config.toml
dataset = "rendered made-up planets"
crop_scale_min = 0.8
encoder_activation = "star_relu"
encoder_parallel_block = false
encoder_conv_stem = false
decoder_widths = [48, 96, 96, 96]
decoder_block = "basic"
decoder_upsampling = "nearest_conv"
eps = 1e-08
precondition_frequency = 20
max_steps = 14900
Rows from block 5 of the decoder, named by matrix and row number. Rows with one number belong to one channel. Each number is 128 + 24 x the weight over the matrix's rms, rounded and kept within 0 to 255. All counts start at 0. Numbers have three digits each.
# convs0: first 3x3 conv (decoder.decb.1.1.convs.0.weight, 96x96x3x3), inputs 0-10, a 3x3 kernel for each
# convs1: second 3x3 conv (decoder.decb.1.1.convs.1.weight, 96x96x3x3, transposed), outputs 0-10, a 3x3 kernel for each
convs0.28:135110101151122124108152146100150143124101120154123125185113179162098105162101147137161195077149165070183126102133133114136140099129109138137154138162144105133083105100123124097126125146137097152135131130102113123122147147138094114156098136111138124184119120166155106156105150065121122121182118159
convs0.29:134097114131150103122125154139151087121116128170095121113135122112141094120192124129111089124139119098116102148129116134117092143072139126098117107153121159141110176090137138125134128165154139130120135107097110096144130128149129138097142118157113129148121130083143091128136101130109128123150108152
convs0.30:126116170103147127086118146115130131127068148124142133143000016172000026064046051136139111141128137112121142102116137139134114089124127127127134113145122150166138097110148105140131114140146140114126127147127154134119112122126106139109129145126158099121145080147186116129123147149099136150091146128
convs0.31:156145150132109114110166138162129181124165130128113060124171111154139110141180129120114122150177111109125113128133161170098115154119155102106134117131140096143123093113092146145100118167123112164125139156122147136137108124139099139127125098144148108138114115134129165146136163114141113124107148132
convs0.32:135144165129141080131103081145164123133153146109135086100126146136103160155104133125105138101130100130093131143149120144145120111133100105147150119108151139159130128084154145134135132152183165112117112121093110108145132133119138118132124126121136116139080136138144153135121128151138124151118121139
convs0.33:145137105078103164128121154103134178126173173131204113172086145098149124149118127095106140123098161110096165128116109127095106127127121108133121125117123139120139134175113132127077131122179149142113164126094136152113163106118128108146082124142141154162135121124139103156090102120116176137133125106
convs0.34:133083127144113114124119119151130130160146102154120111094140148121120118137081116115101134126102128105141139152126143109106132088124121113121089140101113134154109112129100116142141163127124139132126134090100127125080105138130123105165118117098141137110162118152095096088137157134135135125159119116
convs0.35:134170059125153135123118182180079115161145146127125139128092161144108115162134135140149121090141101120114109135151131154128105133124072110115122120119148102118139114112139094094110147152115113070147108132125124143120126117132120134165144138105160109145082139135162148148119121131150147124172105093
convs0.36:120120136158140129121120134158172165095186130111194101100169097139133136131202102122110130105136118117153128124117106126112125119131124140133147123135146089102177159142112140150100124107137144124116132117126144143120131170110132094136098136143138128176123113103141091132134109120114103168122118105
convs0.37:099103181127109139141148100096125083139155150113103148135139135135115091153156124106107115107133121128116117084126133103120119143129110124117119116116145175139121153110100128146143133127103122113157129155120121102151130139135145122134121090163119098122111130132109113115137110178079123147100135150
convs0.38:120116143080137138156135082181100148118110106128152163114189122122113151116159119104172142117108161111139163102124137109126157119100141144133110099128147127159156128132160081101142145140114132139144116115126103108151171134079140130108076135134093137136091122130088115131171153155198084110121116162
convs0.39:137116130139164113156111120126095118125103109165128118107120135111113125121140138157100123151089123156130169114127127137113095109161102122130121117125131123155156086114180114142098133123108167118141139148117089132108194197097095097167112126149114143156121134122124152104131152163075126111134132135
convs0.40:093125174142152113177101124138179120102198201121103129129140118156108145126115164133123156152131085157151125144120123152151144102104163102143101142140125105117114102129167150107121140121094139130106134131104164159138146144131067099139129130170150126099080132028153132142122136087173149163078142141
convs0.41:099138148145142090149134118089119141137108143153120126136126119153111147092138122133137130167150122144087148130112114108153124133141131102124093134180147133112143117153146101131095142099117101127136103148137129146148154096118116161105096117154131159090117149147131122139130128120111135122086134118
convs0.42:134120157131181100151101158122125098122164140149122118143092098137127119130181108113149099087154106098142120140140152102125116144098138168096068149115145096151166135145127143147160116151127141126152084121125120130103152098144079112101112118160121114169134093119112133120109113151164096126200142159
convs0.43:115136178115129141122119097104153140121162123095137099147130120144126098119077137144145119100134102153090109103115168123143125150096121185107115090130105121152145162105062097123154105147136100113133108121158136158101131126144145142097114124131119130132102115110066105120104152131134158142089141123
convs0.44:133098127127128152120138177121178063124089102169102142107137152129140102144126103112096123165162121118170137140128113115109114113108140122139142114109151124097131161126085124149111102127122090115145134135143138157137088121128174130040120110141102139113135205174084098100111098153128140139112141191
convs0.45:148124112098147153146139130146131119151115138145109107163161090139135143117139104101124142126123112089119128156098129089133130126126184121102095127122114110132153133114146158131148154133112125092141108152127101164091099179116079118143134161145123129176123133087132132130105182093199073113149130144
convs0.46:101137106123146133137113141122162163151150140151112105189100091115163128060189123094110145126113117164147113106101146136119146129120123132124148165157129155130145116125149136119164124127080157146117142131093149131114108107134147104117127132142159140144145133103124136127119158100154129104134124149
convs0.47:164138115142157135160103110091122106149109099125167135089132141151121133160112137085139086118122130169159134110128151118126140138140155148107107137108155136111106117114153114122120130091118123088170145118149120130091136130085145161108124085142155089100142143146102165158129120147152124119090106143
convs0.48:120149147106134101124135084148101135150128130133159205057110106070166114078109090138108118121120103102121108095106126168134135141147120109110118148133144136138142118115137159139134154140119166111089148116101140128097149168121140119124108127125132129124204135119162122130151123153143104126165133139
convs0.49:099123146149095121108155146128158165138098107161122126123219097122135149108163090132155125141144183142104093156162088125108121122120138117128128115120143142107114100126135149105097130148156112131116131138140131101134124116147144156124145136132132126137095152126146157131072124140155152083133091183
convs0.50:109109080121127131111137107140145110129155116109093096166100153161087108095169138137102162148122140129137093142148115113188164159187109150124149110126129129096143103134134117167122120122165135164111124159113126097145144102148107143108098152120130145081113125144112069180115149107164095129103142122
convs0.51:107121135090150141138089148128112122125163099141136138115105152123084126144099178111145101111129131117127130104144113146132105131145090107095119130122102141115113110116147158128106116157119099099125128121122104110144125119134111105136123145106122131123126116124132121139130128111120129119111132100
convs0.52:141152168091142149104127108160122140148128119109134125102131107136123119133118120105108135101114122100155120108132160144118117152132113166127131133094106116098102118129134104172174145152113124129117154129125123101104139123158116101131130134107122129134126099108110130144149132115182134138147122132
convs0.53:154114160147157150111119152145130134143124115127162145113161147183117088179109079137130126153139113123153124127138145154111115167126135099107107136163115107094136155119139146141127120124134124139112129123110114105121081147136104142159126114143148152137129122140114097132130115123142147112128130115
convs0.54:110150118071115131142133152130148159108118154097145120114133129090145121162120099127134104103128105158149114139118120106106059120133097097117114106153130116091139145122099097144122098098157114108088111126095116148153084153186070122134131114096116117141178130117088143123087132122168133130157136143
convs0.55:083104178125139132111126120154131140134139124128132132162077163154120135159138162105132093110141103098138124147131115105115122106152106094126121130104132128096120133152122111145147117130143117107124110117120131129144118133131126143106140144090130150092135123081126113084118158135146116145152111130
convs0.56:111116084164150147132128147142084140087110091140133062112120113112105143074135099113098094081105114150167114129113142143142116121146109147126152147108090132120146118181161143143103139081066150105120122099106170123125132145093123121161127157164113153145152167106109098044151124109133117143157145171
convs0.57:145105124157122100112139085120104115122119115127121163144126168087155119106129115120143134108127153159134112118168108133120153112148138186163099116147172151133111151126106133120133140137124133143136101138130121109139170112136090127103118116126123113109130134116166150134142157162115148132114124133
convs0.58:117123132140088125114128115123112104102135135077092132058131163152111129134147111118085119126095131097117105148122139150093127068131150133117151112100112151135101112139164127120124101120133125134138127138117154139144097135160159101170141112145127135109112113120131096147149111117153144118171131152
convs0.59:109127108129129163125112143140094178126139166130109146151033128149108160121068132132143171111136097142120136128103116111138129137108124151121161137115118150127116164140099192152128135155138080125148139097094132111152146167111107151150129154116151098148168160139121146087142128150114114159148124142
convs0.60:113128161137099140130148095132109120084199098100125166133113161134166128155112073112162148158148127142137107116146158117122096130119145120129146160120143115113149104076128156115101157120121150134130121131135111139110133105169085138157103077166129131128101106141142177110101157077168109103177129144
convs0.61:111105129131139147111127138131117131121171098158128104117045126073102198201000144118139115152107130090138130108096116111148135163088152128113129121136145124129146152123103142130113113163137159139109139147104129166126107137151156105125138119133092152126114170143109147140176141138129155123150148143
convs0.62:164114130118112125148133129146092120145131183111111131122172149122144169150164096137115141138119138154145138134150136143128102111112140137110149172130122139113121082133133158132136106113122099169125118108109135118090135142157153129132109132149128156129125143079141122159098127161106147089176157097
convs0.63:147097154125127126127190143110113132126162119145139144134123116130123115148153130145126165123125138146123122111169106160108101117159129105137118154147148156113153144174110116092148148110128177141131133107137121129094137148081157143113108094155092107119124068104107106122126122091145109161098106119
convs0.64:121114158103131138135126112094178133124109116097138146166120135118144110093099137112132125143154082118121145110143103181142130131135158141151127148113130102124120103108122104119117154141117169092140181141124127132141185110091151116148118119155126118146129113151118162064125164116126117119169138108
convs0.65:140132134118140168112123168143120124133149131134184128109180114179137121109152143101120176132125065129150145128138126166099123133120150151138143105143096172175118128142147135103145128096125122126114091154107128120104157162154134103099093130109137122165144119126081119094134125117092113174125116146
convs0.66:164147117117130126092111152130118116138130132107169126086163135103123135130103176126118141108145164167143162153113113102108141129093117113122142158129124142147160139150138134128126079131147123168134087144143143135115142117160138132098124122111141126131116132132114145090117126093136120104158112131
convs0.67:138141104142119136080122147099175100130160132154160177158095135139132134132094162165132135108122151079121156141136104156130144123132100101097123155118120174132126095126143105127175142172139127107140160115113111137120102147144113115136142167101114128161122136098131132151123092134101126153089117112
convs0.68:072150116113109171159122091143127124116127132106142133146119106136120163126106130143146144129135125085133118117122125163132150108127137167151123144092151043114182082138123102135130148146102178119174158111131148116152172136090119167097169097132087086149143146116096132120110092163124117125140140118
convs0.69:145100128110150131140141134120082126135141138150139149125174111131137131100150103163143126120156143118156141091162149130137089122120166142143125127133128142114152131137133122149113134085090108134147120125110141121140126119067152124105150128101116162123148099133122090163104154103109089180143143116
convs0.70:116077123129122128125108124204150131123100097117174135112127133093170102155138083120153107100110147114122158126146116148152085103101136133150113077161108133126142111100154146136153135140157119100102136159139083112097139142073129075129093116129088126139127121138125142137116156135109138145147111163
convs0.71:127128102133100147111139131163128084127142154168182118133104126128175135117152149153088114147116131103134145129118147147148141152141106116133168110116146137065116087140101113138161137112149177126104145103137128170110159136071116156155096083134115134088123171154110092109145116138138102148115164139
convs0.72:138116142117124150142121117127145181161150100137146088166099160133152105105134118127116128080152118103143120115109114150149148066116123103130127154107120153116132086127124140165116164109114110133116138124145141130137137140062166119110114120137098129095102150166133136136192139200079122146059133134
convs0.73:159144106156151116132098130114130136105132107078106091114160124156121128129123109135119139104105142118125155134117154121140148115089140132121117172129125153127164153129145148097122115157116142141153137119137137117136085138116095106102134110118165152104125115140147123125098085115144131108127101074
convs0.74:105148133086123149127127102114135106097128137134116155117155116151119140140124139131168149116148161095135107148146138153123090115101104127153150151120117156112117088121155119093159119157142106144104100147101141137161134127144122121133179172078145100116107099177091095090133151138150138123147128117
convs0.75:110086130150123087133143111091093136126122152093100141171183100110116114111115145101147114135128138121137156127143099111158159125157147110162078142122128149105157159114128153142138121129143132140079114137116122106134100149182139121124125158097144128142109154095147110127147104168144131137133131105
convs0.76:103119157116128105149124081127116195128091131154158137106155143144166113124146106148123183136094094146119130144135107137136126119148135127152115117146133146151161130132122152133122101149112146131111105129153119116111169161144135111192144128106115148198165163142125112104099140088155104075103149148
convs0.77:128131103157091117089103138100137127152108133124129125080127126101149145117137160139118097144164129164127094118124133092155136150148121162151146095140126151182119160145130103157167102098147164089119107148109104154134148134184114140120117124100082107156128106144122156087081169139092114160137128151
convs0.78:162107116148140128128153124118104133128137167115119121149134132143129152134116182113141124128133134131102188131104150139105132120132150120137120116131109148125147101130159140118166122148095150136132160128156124104140124127119125139164152130081098136108084109110192157110100164109130153113136136154
convs0.79:097099078126124133149117175136149134138118098126141152114105165190092156140099115147076154187140093152143112148097113145124119090148142118154136097115107091135113115136135139127108144127153147149142130127119138189127169117124151085128123117135098121111147145091134131140125159147110132126110155123
convs0.80:134131096129127140142142093096129139113114173150096175172110159141061099133114102171149135092096184117124169106130117122135143101136109115127117147133105141121147131124162118131140149138115115112115131124170170105102079149124184094129150146137090130140123144135118129127137141134135132087068155088
convs0.81:117120120141145124206108116143092123141113128137123118116136143113137115064196097149178088122156144111121167152105125113107148142129129144117116133131132117130138147121143134139107136113161100156138144111142139109146118106142097128129128134080109169128116134076116130138168124111151146129139129115
convs0.82:111129160138148106158089105158139148140128153106105163103100190139114086141099119113132164118162158142128121129154133129129113150150145102104147163094121123129161137123103144146100169119136160120109151084124134117129163092144170157087106109137121148171099111148084146103128096104105144147074124175
convs0.83:155110143091139102111147112167167164122136111112135102132136119104141125123143120102163122123116128124166115162128175148118173116135128131136148132148150119139153133154086142107123146130144131140129139135115149115095180135090088127124110136165112121126097124126151100139134164142139092104159120112
convs0.84:118167145104125142139126124109155132080172105111157116094139125123132121106124104156142103124142109159126088104085136128129126138133124124157121124119143093120175126109128138118128119142128095102130147116119118156126125109133143121128095149137142153162137107129140138067131147096135160111146113164
convs0.85:129153089118124141101122153088131162105095072112139155102101168106170100146152111138140176125131132161087094133124156129112112136105153158100169109122111073120154107173137100147117158116143133128131115137136132114139157116106146132139143122125131134119125174125158123105127154122171128131127114127
convs0.86:128138135123095148111101138158190175096145135126108122158137115120172131093075121116118127101193117122136100167157170175100168121120124109129110153129122162159164124154164139128119156139094128092130115157128121127136133101123104113118138119153146099122126111144100136100125107138113127134111131086
convs0.87:137121113094126127151132118172088145101124119111099084133142133135157090155156096079101125115115156147121144119118160114125125117128178135145150131121149139099103135157126101144111164161146151127114184127122134097122123115115111105134125148128115121119127110129108142135119147146124117135169152121
convs0.88:140140086131127118151104103111155093126130133105144168094149173125148077128111163111127141115134152178138088096118130111125103124111122120130122130136118131151149088157132170119160143130117098124110093149162111134138140124142182103103138119132096090135104149137185148137113125129158140128106097120
convs0.89:135133147112131123102121101149142161142129130112167113164131140139111151148123149123091157092146149107150145127149109123123117145138113146122090129153124159148136141161187102117118117120159154117152145143125100118167144105140132118133114164127136121123117102123149140136122097132136125150106113143
convs0.90:126118102116150127129095115080157128117112137109179074120146109075100144128128132097131129147150110130124141114150131147157122153136096156125128108132133136117124129113131163130106111157139116093136073138122116175208100115132138158082124158088120129140117151138134104086151125134079128157150162124
convs0.91:151113163108131134154162108122090125099148110103150106124127118117167103138120144136143130139125145150115140162124154120108129121131114088080108160106157151173120125112206122126096140137118092141140135141129112121118162118099172100077084148153115122099114117089116120144119074163135146128100157113
convs0.92:125099117115112153122153180108164156123125139149125105169109131114144140124119152179118109168219143086156134133141095129122148151147123131167119130120119153101118175161059129130128124137161132135134120148122176110093171111089118120167114152118096136091154130107097111206131168113113128127134131129
convs0.93:155144107128145121108150130104144153109100063113152143081151112144157109115122118112123155149108148123124137106147140115123125123123124114138116112132108159137115134127114145123112119154145119110151084145137127145097090093166111119152128119091125097115108130155146127158112137140114133123122104136
convs1.28:144086125128164114127121072091113106099169120126106140123142128169150089136143124150099155119102105091051139141162106130129117086108116140094151119097122127102125129077137137154166147118163131153163159130102160114160118126143141126143109135144116121121128129137083141102078115119130133120149100171
convs1.29:144104103132117136144131105089110150125143103141130123108109150152126140143110145143090142138126147128137115153177127104145132094173110131067158104104141129176151135136140136136120107148099099190146144158098118131125113154098149123136102142123109149143154131111143100137109099143121160133147153131
convs1.30:110184097105140114113118102111159154107176109161142144098095198116159120116206149142110088167130071127077109158064129150116153152180080150176120135155146155122103111239142141154127155176151094191075104162088098176153131130113195080179180138151131084116112150074075158086078173163096153155091134167
convs1.31:064105125161156116100129148186169139135103105098092103123075133123128129155123141152129145133150139162139085112142133150155092098122133121136173145140130135168119109114149138111116180117104159165084108077111130125129123092124148171154125111167165106114088117138136132138146167129133109134134071126
convs1.32:145092098144098111118088120148096122138137115163103158116109072144146153144123136162160124123132109098098139149140115155132090151058066111117114124130133123150117092140128145169107136142120146128168138126141120161125091117176154158142146140119137124139089149141113129166114166098143142130133120145
convs1.33:109119148121175137145098143108091093073059125082122114120092161154147148089128095116161151093135091129102170108166110105137123095142123131131150160088147099114140071076140092170151156122102141159167140094127123128109119199183107093122124136122121136098110101152100180073112148114150091141149115177
convs1.34:135136129155113108105178122131133145108153130086154152157142148072142140164148151148149123135169103147137115134137111146133160141100165133150156149134153129128173159169088141129167134148130161138154188184107123130121124158167170084135105130147145123163148115110140127131109164121113131122163150151
convs1.35:107135139091087142144141109070123138124124114145139103114114140157153115095186125110129125153155138147066155165148135177120114116150089102141125078114115115138133126138147151118138095104114145127102135138183172120123090129127083153129128131195097140128123124110136135146145112140131123133135135133
convs1.36:137148126125112068092117156107118092122162153154131120176110164156131126165137176124127139133090170093138143146140104119152105093172131129138135113121107092095100133162094131098095127118095120095114120135115112094110117120098163124141099095076102121115135124076126113120140117129171118146106166107
convs1.37:105135121058144155119143139105109100124120085158123173163088129134114146106127099146130138130172159152114112154130175092108163094093128122124104121103186136111127155114108190091111121142155088153166128100160137122123124140139121156112129101089131134139114114138176147107121168136106173097115110103
convs1.38:180118141079122174136129137113091147104171124115106147123105121166108104134117117154100102111124161106099131128137132091135145146108119127068111108151173102154131138103117144143144132139136114174173134114112126099099121102165152123121163147133146115148152125134140097131146098150153144128139099071
convs1.39:123122105185100134137152119159147149139134170122124117160126146138096132100130168119126107103136138093161100132116103176131150140083172109141104154113131123144158139129151148137127089142162148171139113062086145163141135128137115135114127089088118093127094138147090101106176151119136134146143101145
convs1.40:134138106138098128134129118126105158084136097139074101116130088110106159060151140132123097166134141135128126144150114126120146114141129127123168139145097116135123115126146136109138093136138081147140183183122120167146056128167182111150144110125097136140138146111165144130076108128151088117131131122
convs1.41:134115082169153144140143145140154134160141173154099154118154121114104119133094109139138140113151160154120080149099113100132158127119165147119027153118143147160133130138114127132145172071152121146136110101174105096134119117141149083128134095142145133172094147122113114125143095132117121139175128156
convs1.42:161127142158118118160149140107105162097114140119147132150061162159086090143187148127097138142099131174107141099151086149089127118139089129120159132124130111094149095106152116115107138110111138122103163077142123112113133155162067119168142151151143134139128107117135127120134116123102120130099115165
convs1.43:109150175142146195095133166113096103125099145121112132157138152137138158148155142156192077136175124133086134124135141097154113104101153131114158143106157078126149131092168118154126122132136139095123139101150145139126153164124139141122135135128150156130172160094117175135134116153140099115169098149
convs1.44:128125116124127165152137071137143092163113070187106133137129090159150116129146173125075097101116073153115144084161149134132106108158120098130111109134139142147123109169119101100099194116124046111126106111166146119158109123134117135086129172158121136140091112143137146174137138159109101136095151162
convs1.45:104104134120149169118102149126131134110183128131151113111115119148104167136114115131131154106135133117111113114105118125128151094152113132128126135117156119147178135130114165142170116128105144147150154107122137122130119076150125127157135180155111107141148141106117143132102121137113153092123148158
convs1.46:116136132151111122140110111143125166137118160107110134114125177142126153103138109164127126118160116100139128086101089182109143128135127133137113137086083132107098110131138157111110092114167177156113133100129161089153111159145155109122117123154149097136182108125076159079084125135163096140131106162
convs1.47:145128087122104104091141126100149138118145153117127130157157080138153095133166103125132103139135134184119135113100128114160130182137158115110158108150110150161159132158156120138142096127107117146149114114100122152120118139132123098111134140145128121181160130136174135111144149167152165160136126158
convs1.48:153128139112132149090121093092129098100179145144130130112171130126119100117121159138168130134170142104182136150119094146121114137101128126158182146172173146116126122158130142142117132112104158126104172193096110167114122112099146118113144114163154131115125149082114105114128100114113117113114132131
convs1.49:119104142073145131129151138053159149128157123103132157161093111114117136145119117165113104109135138146141093119126100127127088137086106151142155116122133091161150101183171139145140084166109136142130097100132169123120152090101099098125121167110152090154147099124118089116122172113159110132099117135
convs1.50:144117139099126172147144146182114168166103113127124120125105154138178143139101125133131112098156137106115098121073108126080153174054107092154139135120125093109106127130155123116162155111166110159109084125158094072098150152141142145111168124113083185168099144153152084116133133113127116159103118123
convs1.51:092133128137090121147098131164107129130142082156113106086164142109166161145146149112129130133110135142122142177075134132101117141157104201124136169113146133137108138130123155114142086154086132154126169137142146122166158112157135115128106157111110123202104129114112143166136135104121130121151152174
convs1.52:165112152101078131114115125161119162146125131110076108161167090134089127131129131146138128113092131159111129109086095131085082106119100114153193115109141151123109122138152128077152152129104181135159104105136133115135133100139131110122102120107127099154174117154092112133100123096109106096152142062
convs1.53:106131177067095099111127119136115088160092115078117153138127092153114109114151148147146127111164115153104118125103147128127155098100165132189173136103114161164142164109122117091106111128101158152101138128123137113128157127148148132161136106112132149113143146150147118102125145100123101116121116134
convs1.54:139109116131132140124125128142158177105114082126145159132147098116111164121095131087141129134111156159122152145132135148125164126141121153145140126133117134139111156123158131151125116146130090118146143143167102141160100130131147130131099124161136153150143113129111131153084105110123113119156127116
convs1.55:144106135116126102115124131132153124146110134161081116137157124171102093184137134143143154135156139139101140149095141151115195160129113169078143145096145117129152123083156111103153151079142127118117150118148169152140114077124088079132121120144164153112158138113099160120118138111127112153164111127
convs1.56:142107131112100135132157095122133127153164128168173119158103144132151129139153179117166150137152168139158132157134119127131142130196111132156103135166146095149127114135082130089123124136138128137075140153103154151112134112107108107146086098073127102156136132132185124153120125112113109098102126125
convs1.57:155098147128136119156149148136095158148122141147105138139101175150087123121137103129130150115126089097140121163137097128132142120103136118115127103127128095090091148116133115142105141142121151154101167127129100106104136162135146132126133150097103096134131132143148145122096087162115101162126119095
convs1.58:147148181072150141096143108121114137115150120152080137127138113096092135124140170151158139106152133112161098153146134127148127129113185186157136145141116110104192074134114118160112085136148129118157160122110072190105078141102123069096119090114158144143143137108112118156102112116136092095163140080
convs1.59:130143153106135123147167152075162088095125131111174123140167139117101132120153126142149104121127157172101138157129119133135123141141143115127116122130145136172145096140130105115088150158123100094106165167133136157138128091103127119102120116119158096099129112155114140138108157121106138069095164136
convs1.60:136128116123148117117111160127153120153106153131094119132111104135116131143121106133110135120111106102073115134137112140113115121146099125128119140166114137131144162123080147116109143150142162107169146133163131129119134119137120161142139145126138120114120117162139132145106166121135125102139145148
convs1.61:173129113108104146121139118115136152140089138144146143119204082125189091154222117167059176157142118140092093083137090140102122093083170187121133142119153089140120164139164132101154155129068174124140176118121124143106126137125125111075120195093135102159100082117090091148122144132133129122140154107
convs1.62:137123124097140137151141090100176142134145124166134130132088132120098102102087129144125121129138100151180121161117127140139125136150104101158120097141137120137150146128173142126137122162148153137092179162123165098151103116118158136153110147107125127090147150076175056146078138144167130168166151125
convs1.63:105076165105116096148150141168110127116084126131144142132118120086172142146147146140128128155175147157090162133139147136109130103141125119116100093145098155127118154123114105144119107129153149135089143186123134143095132117144166093090112134146145159108173162128146169129128157169129101111141144120
convs1.64:196133152118115125122135107145096135177127177104087144135141147121084156087112157118166100107175100111128158077110146122122133105139122127124155130130146105088125082150133133165173153103142135133112077120093111147143122161096121121088165105078139144097121118166113136130183106097147125124128122097
convs1.65:094140125096112147104090112141108129111143124149132149137088147111089093141081097098146154116134112107127120104150132159120099133144143128116077166109083153115135133155139116140135099125146160135109156116118166123128124132118162147106084140162129092132127141154066151130127123120144137128135166112
convs1.66:105122191091132155129130117150132142112122087117116137133120157135124144129158140122126125115141113100135095133141127167115129154167167132128130124120161108114100119105178114079102122155132119137117107191154132165124099119133146132157147092099141107102152116110166163153120163134115144063130144121
convs1.67:103098147115143137165106134134115096157114138143137120082170155103137153129172147129135125108122103106132129152136167157116118124151142149116109109135135088134174142078107127101133124128125158116160150105102092150153104108089124133100126111143138133158166105065129128127142165178133130135137150139
convs1.68:129176125122121128142138149142127111138151116183114131101119117110127156103129133117133132143163142130154107123128164160134101147105137113167132134099163107124089147137103092098132080154178122127105093144104071091060178102109133103134150075084135132125121092124123128165139112133172140161088141139
convs1.69:109133113109085163113135126102141111106153096130119146146138124089077144147153109101099143139114107130105086121135085124130164099141130100141116139111164151108137137150170186103136119105108069127174127142167119130132132149080164144110159129156077125130098131102082110134113123150164159161112130106
convs1.70:112175158118131141148167156125063117151113134141100123151156116111105113153105158112114117132161127122127136124126130142111151129121141102112140142097186092105134102105108101115073145186183152133158124121133100129122153172108128180147127133132148121140116098089116140145126143134101143128120197135
convs1.71:137118090138128126113141137118068106138059161126141119139084121144091071131143173094125125172117074119152116101127146131124117130111117087133116122160127119127170115165162080129141154141142137148124081129146137105141156177157101062120151114115159147139092088088147111160095122174137163126093089094
convs1.72:123108133082127134161102097121102112117174127080128137136143090155153133155155080131134144132148123105138138121134127106092137152117092139111120116116108132119157125178132165127146132092140115124119142146102151151158122130146145124139142123133125111132103145121147121107118121136121110112121074121
convs1.73:132131128136118102125153099168092115143150146113129129113138114120150148124122138093153142105178158097134104175167138150153102135157128088119102120126111133104113130106156131152132142140130127118117159163104142106104122144143142166131114122136082124145109118121135106115147172134134103129135143147
convs1.74:156141112107114129114110137162138125105106137110100120159146141119139112129171197114146150088094143133091150157141060117142129128099148098125106113105125163133120162116162129135142100149109138095095176150138202142124146138121124115138129167116145145136109145185156154063126149104091083113102096131
convs1.75:149131122155181134124108157124147149147095066103159132119130136127133116119103079135104179158115141082125134110178131083124119118097113157124127105119148148094101133110122116113105160151119167136110123160142108092139107145152153138111149100115099148166096125104136126126136123096164106157111106130
convs1.76:141172120145124127148136109156108124102128121133089129149117109132105134149128099123152112114116095114126134111104118112117107154116140130152155115143141128117139140129153176116141087133150128131189148155128096152156111130155129168135126141159148129101176118116098099128144131145140151140152138135
convs1.77:142143147130128130164134167167129115152127149150113123109141127109126170133116142122128138147128098132107108132117090162114133127133134116076114089137185145162108108125150097127147151077152119120102141120127122146122147091114144125132097136140156136097116124126143128178142137130107141145114112128
convs1.78:162111167149176159165120126132147146138104100110152075097127113125142138156109107121122149121167155158107169133125106111140187111145141151140130110134130149147094184105109108114141111114135098110143061116082113095149153113119121168167118074131135141099148139147149115111129103087158099129125112137
convs1.79:105126084093106133180168127108097124139137124158107067146160102116123119150131141147094120127155100115122100086090120108176166171110118135108128152137169117147097129101124103140125134115111097098140109088117149111135147138151109135088133138121126102092127135091145129147185144137126104111131105131
convs1.80:122082152098106106187116120072131079109146134124102154159152123151105089173136090116158164091132154100100136135146137116163113129180132138149186123133126172088111132159146126135142093138108107147072101180115131128093111125112118147079148147128149166096138117119149138121137108128158127119124093136
convs1.81:121114090173149116174100109132096103113114132142127136163147174124149159102092120116148121085095137138146129142165120118131130128185163129177085122105103157162121122131110155124140123140147113142077133119114158113115153146107118094158125154141150124112150093175149117172116150070160084099145146107
convs1.82:116128073184119123113089126108116122155099099099101112134114167154136145119117147143074092098102139094098135133136106156145127138093133114148116135109112102132186154115102164172112155158124143180151163139143156135117169194143120155127095088071112129135118130141128139123114140130139149108180123126
convs1.83:138112162131083156106136117132094105132153104129125118147150109129150158119146182131089138122129140144125145122163116111124149080128109156142127125097079135125161070153106136160114136090158140164169160122177127117189096167157079098175131189093144132170129155157111107107165131099110145137083094108
convs1.84:096114088137135151116151124141127156174119138139113145125095118114100167079139134112156110154123120120104132160155072119117131137122111109169130102112107109142107124130146126090141101140131090134097168150159115125133110094116129139130142150134130111077097125152118142167114062105151101102156111120
convs1.85:150120123087135136129122108122100142106085141159128138127137120065138113081147131137128133133143151157126144097142151137136132152103122119123086172140133124176074107116132109173150115110143142113154130129148100090086140154105159107132158157170142124153163147194139171144145140091125151150122101137
convs1.86:106179138132129130112112139094135109153137154133129112107117148100062116164101100146086196099129114137145144150118121097103131156139158132124124123089130116100124124139112118156134111094110131151150116119140169152180106155095157128165116159144130166133122141118138150083143123134105131119092132122
convs1.87:137103184101141106115134128191104148111116121141089126189116110144127096135145118112129145083166142126094126110145151124131134093164132105113128142113129130077086115076122159113136112080103126174095125089099148085127112122145144092122160117097120157113110151130100157150141124100133152119125121136
convs1.88:174165117116116135151155125154114188125108168109135134162119125149126109088144140192111144101106101108114104147139099132127153116109165133101125148153140124102134124135145135159158109105154122133173078069149148153124145129139099120116153159097160156134112133180125125181177150142143168096114113139
convs1.89:151153153168123130165102105129106155100114108121062113147164137100139104123140130102121149124157131102115144155164122167151163155137112112077091122077092143104124121085082120148104068141161127104092167122146128097122135093128103124141142146117081070156129132142134158116090115127108126129116145136
convs1.90:103148134127120143133165169155110122108129154117109153116154117133129129139146133122155133099105125180110125119116133163163079070130118153135116131170136163158139081058109156088105147163147141113157131091144102184134147104157150127130127125127153138113118136141120100127120172147127122127146120100
convs1.91:105114138134131128102161132171129140176103128180117167141139140149116161164157129113098122135154117150088115122098153125127122133094125143116118066106103141140113153146139150117141104151125126104133107133109141142131116132151119171119149150110116123124163149127113107140168134143135161149118165127
convs1.92:105107106108145137141127137131155137126139126098136121137126109109132091117135120080101134089145113131127113154132070113146143102136133117145139152138100113128103108113148138085103137097072116130087159150110128144128105112131107096135159111121083140162124096161166132132120120142111117124136134159
convs1.93:167119146116113106124127104120145084161091138119122143105128120119097134114106147131116139161137130143111096127164167152158120110143095134080128116131153146163114115135159127144114170119135128115144123097134131094133131152118107147140133145142089153133127128156117101179114137164137105156121105129